Weights of a small self-supervised image encoder: 21.4M parameters.
Rows from block 9 of a small self-supervised image encoder, named by matrix and row number. Rows with one number within an expert belong to one neuron, the router's apart. Each number is 128 + 32 x the weight over its row's rms, rounded and kept within 0 to 255. All counts start at 0. Numbers have three digits each. After the name is the row's rms in percent of the matrix's.
After each expert's rows are labels from the 100 images, of 14848, where the router gives the expert most weight on average: "strongest on" is what is common among them. Only what is clearly more common there than usual is listed. The data: rosettes with rotational symmetry.
# router: router (model.blocks.9.mlp.router.weight, 16x256), inputs 192-255
# up: expert up (model.blocks.9.mlp.up, 16x256x256), inputs 192-255
# down: expert down (model.blocks.9.mlp.down, 16x256x256, transposed), outputs 192-255

# expert 1
router.1 079:163136174136081117083167132135105082141142070146129152103143101086093164155116148209127090133110132122126128120138121169137131126077181129117096088164164153114133153173098066098153098190179120
up.0 109:112110041094093164118089108106114116158128150139240113133143155174131138120121108158119110138108200133170117155078134135106165086103123130113125132157095103098117158072091162071137093130136061
down.0 107:087120086168139148141174147079154149144141113126161121077138136118135128117159136055120139196134184114141165157118113149125148132148181120166128107139124106126226137138106247182166067155068128
up.1 096:125100126119036080121120110151089102152168123182107139121104126150089153195141123113120113116130110006132129105154087153071114142141128095072116125105150107146122121126087019134189128172154133
down.1 093:116110136165102132154117097170096080139111164139084136143079115158125111147142110147160180103094119116080153119141115163119120144134163137077123099109182124144096161169109035156109135183188128
strongest on: vivid

# expert 8
router.8 117:136133120148065129084177157149111146135161147087154093159080118169149147165162151158041123146189102069077181140134110180112114137102103126089144172179138126128078137086109155143150150137080153
up.0 098:144127146164153185139135115165171101153091113161123203089189131100084162137119078136155133093108163133167100128129163104142140096186149104166107115106098189123134137202149105102132104144185130
down.0 107:191059171101122148139068099147159077169149179173177124061144162061083134119147120132168110104133136110034089104155134177118108136146154153054157146155102128150113138170105063127095091214156106
up.1 104:137140156154123178136118106140160101125113103165106166078179113107118148121147070121144109094121182123169109096106217135135137095141165100168104100105134179129123109166130108103146110171186115
down.1 118:169071135085107148129087095158162084171123195189123124118154167090156124141151134162145124096146159096058079098138153147119136154146155154053143165147105123148098113197101045145122101223138124
strongest on: dark

# expert 3
router.3 105:132080114094155089080088204086143156107134121144103162131123117180106122153138168110122139018100135096099123147170140065114095163134133173091161154107076164178098165105140116125100167143124136
up.0 090:183144187142153087147122121065086148123150116127174130077123078153108114084110152130128092100157087123117155144138103118161065156201169105089119107133174112096144089112113141112104162139081154
down.0 087:086077096188089140131146051144135108127120129202106120143146142131178119153107158118161123066087121152103115164083138122100167111159126124108160152086081072056145183176150101139165074152127188
up.1 094:132116120095098102095136160121126124094101113125085153182119104131148188150140101183085053133106146112135078144073123126126149143155117129179098072050122115119171168125152142101082135108104151
down.1 092:156116096101117162119132107143095083157178105157142140104104112151196105083125034122113157157111115102201166119103100180157155089157200131159150091105084147146160142143114120129076053154118111
strongest on: earthy

# expert 9
router.9 104:119185127108143118155139102154126181114153189126171127114114156054181104129152155088120134123133123103158091103114154115133119135129167106200105138125128115130173057168144174156104171097165147
up.0 096:122147193180167145114146166179152123166111089086128176118069109163101139085094072141180132150112069181129115089152098120214118082120126088107141148146201151152153205115094128077139136137146116
down.0 107:102148124180162134115156125146119150094094103114157110123084115121147121116036070106118125203139130128106126109111145090190159123101056162156163162086160174141128120134114125121111077078143125
up.1 110:144094148170120089165141175080130079128117079090139086150151131175129136098115109140114053180136134174123104167107131098120160118122147144134186070159162121110135196106127124066119029148097071
down.1 146:108105120143139126135139148141153130171123087106130133115059149173129114113129085133148047222140141155107126181098123072142119116114151136109170124154164114098099130104141145100100033129085116
strongest on: pastel

# expert 10
router.10 093:165105137189144105186119113123101099109142124140169123120104083180122154132160110085113047092095123156106120098080162128116157157160161113137174095197169094099111180068144129131093090149130086
up.0 095:153181124101102202136132085140082129061162168144142132079136103124190113122080141113103199119101143129082083136152114161158157109103132143114100144135119094111172122098118063142082116120189107
down.0 098:114074123141095210130137130112094127174113143127157135215142155110132153122186143187108089128151143099153133114155122099146142151173240057130082154118081083107127092155077152175125070207168151
up.1 083:092145134142128109133147153165111137115083098099047096155145163170140126201141107140047106131151067099058142065073160156089163122154096128097155159134158083143128161107153122127137171156127083
down.1 076:159113148077062098142169150141101126182128168183152133106115079106144123167157142157162170207075122070152132167117104186115134095094179175105099126154149195102109134074109154096145156211118138
strongest on: vivid; mirrored

# expert 14
router.14 070:106136112128139111114126130110155190133088109132089143133157073150167146137150174126151084179111089184145181084133163118083152123145128169121113082141119091095153146079149128141033136088113145
up.0 105:120153143067172087113119118174143127125107120114129141121125135156155162142118138088150088115075095191111140064076168154175053132160125154134102116168130146104125043119103104143098143138121098
down.0 090:152128138171169073131130124126117118065112131119065145129098135139101136178135139097132090141122131133186192189123181147144121144145115101152127147106178130142145139085152219102136081179162138
up.1 119:163095144107099141113101199117137073091133118179149150078165152097123088172147096168149170040108161063145120150130131126163106103087139157120122120059111155188117136202133126153158164198131136
down.1 137:108072113078156179119088121106103079146084146154072125139181104124151111097144140118111133048058127145104051103134124105128101113151148158129075115114107095207166111171150067150080156128140123
strongest on: dark

# expert 0
router.0 080:141161145148107170107135124123127188154147131117157138111139111123156122150107107104176131106113171107154103140152170111136146081151099079187156116132069171125129075080137135143160110082107121
up.0 091:130104095131133075158094151130221034150073118126146087148113204136099117128102157102096164094137118152135130124097133166158155142142095145143152162142105128108075187113140106108151183173151163
down.0 092:100070118086137113137082151159147118172118146126115112109141122111118145139073145147106113105132152179105102151150132099124133150147057116184094120148119204049077118127126041105195152125148088
up.1 080:151140151105128062155083109134165148167141172108142063141211142108138100121120238106163130106164128135124102132041130146119151118215091149171077151154149091108122094069108119152075133124106115
down.1 073:084125079080124089129073146141147113126142106127108132168085139116069142145178156118084111145132034126082116118131118111092144119156142167111080120141139125152134160145164090107132129140129075
strongest on: pastel

# expert 15
router.15 128:145117119184156137174157103126136094135082071101135116123180120089131105057165086094178078191106161161184157180171136081152156133145178119170115088138103131160192137142122187112120041094085148
up.0 087:138136134141212113161109077112161125152118139108135139129185122078115123041144148067164118091140165152153149109124102120124134157148166104163121101202137137115156106180159145105154133130132155
down.0 084:123121085064039135136148174114104164126132169124140123140063112103109120164138163132140193148091109045072122171161138173142115104112069146029120133153088109183119126091132137117176141178106168
up.1 099:104138151098201168089100130161164154081116160140107118184107137099105146151085145130123104102136052098080076082122097145101094088129113204100112155139128132096100113144166081122101186131178140
down.1 084:120120096099133109111100092105133095130147097160115122146127062109113101162084140155106089102105124147105119132116121108173096131116166113164171166061172142116102143191106119096073157068163125
strongest on: vivid

# expert 6
router.6 126:176082185140147215114124210075127125089133068167124152165134106141154136177136135131120133046073165162074070173136117062135147165125150116116183102105138150192124142187151108161079152125094139
up.0 092:182150173134157139117093123140127120140179110119182096169127116117135147120121147142153113100069152168116100095121109128119153102125100071135125100110152067122114107099079105117114114143166090
down.0 098:085127158141083155145088143114167086094138184093137196090219063082160148104179128138138154138111110100154140151147116147113172158151111159106095167147148160063064136121152162133177158144120160
up.1 099:135164099103135080131149062191132131141114228090177133117110170000108109121110143078182152145174153120207181121112134192133071119136125110160067114143123107094125089170105183100141124149170141
down.1 113:137161083138199103135109082142131178181152153088147124055156186115139154074146120110125147096121119125161157078091132207146100128127156166174121137167103142090156130214154157141154142109187100
strongest on: warm; nine-fold

# expert 11
router.11 087:131210169131103137100121088173112156111135170148119117165116102118131153122127137161178151079123111085048163111100129189149080090166061172124103142144133109103090117113170084140092173148153081
up.0 091:139126151102147138125140112124093106134153144053111111113176162127148120075124132098102055139130138133105124183136158134070105153134160172129088146140173189056086131124115121077158139144168129
down.0 093:025115144108093142099151113153073074137109174127202166113174115138122142090154134156148127108166154094132162187108126103084113162143101164194103130164104158099067131122171138125208129220151133
up.1 079:092147117132163086157152125166165182107086093143175116175104164129147133129082151172129156128081045094148070174090102135120124113153101164116153132105102105106094188111109163086131139094119111
down.1 074:071103158163169130173148111209139128126144143156152078130144153111157169142089076138136160088103080202129112104121099140089158172079133093138084150106097144190137069142213164105111148105153167
strongest on: grey

# expert 4
router.4 124:151133149119159147098138166091116100076095069090119185183120122144113137122094091127166095121111106145100095100118124078113108138117154116109179109099180161180135174123161158091153164053136063
up.0 092:116096111110114117148103133115159155111070125101118094148136178109103119100129136112141043181105140103173115174143152112115164150125159096144158137099166143137110148148226143095098098141140148
down.0 106:055107122141125172083114162131127168151113113089090153171071147038123144128129094154097118155159125153130149143180137120117146080162077077090135171142086148168106140110104139108153147114185124
up.1 113:131138113124136157122086171104151109112095133115088103127166147119131094133132136191127134083081096115072094115134109127061117070114166161150067155096093138119169146131114132088101140138147140
down.1 114:137122130162115093109157081132120096128126147138084133156201073128158133161109175074133187080121098073144040094101114146144107137121127157090097122124129110189143084135083117127097120126104113
strongest on: warm; three-fold

# expert 7
router.7 075:124154103128131146105072148165105139098163148154140074122154141074132071104110119160161136128104224117103164094110121197079133100099092130159114150110084119095140080114161126138139133137183161
up.0 100:147123108077111110107073083173165105091147119104122104105156122071147093110101098152118107096133141096114126099161071158096077121153129143138153125079118126141158068153120113161133208135190133
down.0 092:115117131096116224086118161113119169149112117126167159125080118110164169157120070174097144146099133161104154139150171093114132117089162140116156118110105154159118157089149138136142074171098124
up.1 084:101115151154186137119122163104121185130083081103179126189105098170153106090105168132160110127104114169142142089114161080183116125139164101117158152144160160059130125091201144121083150073106120
down.1 093:134141128133133091100165146078128161037094123092088170203107128154044077118129187090151135173071143097119141128109090140116108151126141123125149110133169123137135093141160197159182148162116123
strongest on: grey

# expert 5
router.5 130:122172098151098121149160041166083122171132176163120117098129136126123175156139087102117171179120095132134143107149150234144159133115111132102083173112160122117137127141055084111145100130142172
up.0 104:126142139090113112070113185154143163066094127090126139161078084185174100134173172140090106110134140100062130132108138099137109098146101128136156156180106143165118135093161174130153169153105129
down.0 103:115111121086110063087110188113124157061147118055160159202063059127111130103102144112153073120157119166068112117130156090105081108141135123146158134177133116131157138089118160117101138173093104
up.1 102:074142122137144135125146095164147166161123086115111093125113101163054126129146150141067083186141118122144156155132149129127175093137096218159128124153129100106177138024095142127101062118138123
down.1 092:100107135078099145123092190129136066059141136170103152130208136070100171155132106169131139024122119111122135166107117101135124110112140143162108118100116193185070152180153100104160192183139120
strongest on: cool

# expert 13
router.13 100:115107099094117107142087103157174037149138180134104181104144186114119144118166095134138194116167141128185156155143097167163075158141130110118086149074119109140095156171083130139214172220166130
up.0 103:076118136149185160094130160139109179147072089091141161113129113189119158065075052155117105107104140131111092091160223108169105080110109102130133103145140169130134145085146126112079089044124109
down.0 114:129136096085132194141119129084132160176150110164175132093122145109148142098059142131132051124073138113209158092113100073120105171117116077135146118092120136053108157103115106132177158057216118
up.1 087:136148120114136154126121138139127102102141117086132083143063147000112093134145135100143124115112162132142103142084108112121097160172146095180157084121103097124195032138155158186151101111101121
down.1 073:134137152146163095174096071114160208125125104139129111132182123157122117150142202137139062105141075144139121108113123093126166143099155200130116136137120152069126117090114148142142144096074162
strongest on: grey

# expert 12
router.12 079:090144115107137097168137131065146140100143096128071128139168144124062097115120191133099125197170122140122137167171110087125186103129078190082155133109139146136168148171152173146178162148144138
up.0 093:155126142172138135119141114122131120145181129122108113211167168171138135141143164090098139119117159128118108189121117134089129130144091146134137112163088151119148129090155154142104105156122096
down.0 096:127140081107085119160162116132077168162169155147129110105068118159149132092133132134120121150175182142139120102172146123147130091170150136170129101151119084104147134086149137136104114168133092
up.1 084:154152150085139102171129110112103120167132134140121138101148082100060137085153157136156068129167090151106102123116090086120175103113121191106087120175144101053140169097144046092141143137153088
down.1 085:121086131117134111113080174115157117138148109101111156146158128112116134197120171147091122126106058142086088070113129110114171093114158074083099137140192202146033112139143092125122196111125101
strongest on: earthy; grey; three-fold

# expert 2
router.2 068:112115084083142105135134141090151133116111143073131123112133124184134152102148130102092112142126152143201067106106151048085092175103185090134104163117106164107104102122164129116095106108134167
up.0 077:126175150086129152092126095093154137124152131114135096140171106201110114139099152135042156125134110067125094059087136153088099117140091146124117158158096123079120107028136115135151182105118119
down.0 070:139129103079060128115172192196073124127146143072155097133043099139095120121125098139100178179187125153099190164155070140125164133161100091112152135109145134162079144076148139064166109116092138
up.1 087:136158152099137125094130112089154178146135122115120098152135058185112135156114178139027106127138097085098119073071138129064077121142108161107125128169127136069108130048152116143112163083112130
down.1 074:084103087071091120126180193154115152104125135079144094131025093120080119161128140162087183161170123147064161193130114125118147114131094094136151169121140156130058147079180136062180141122100135
strongest on: dark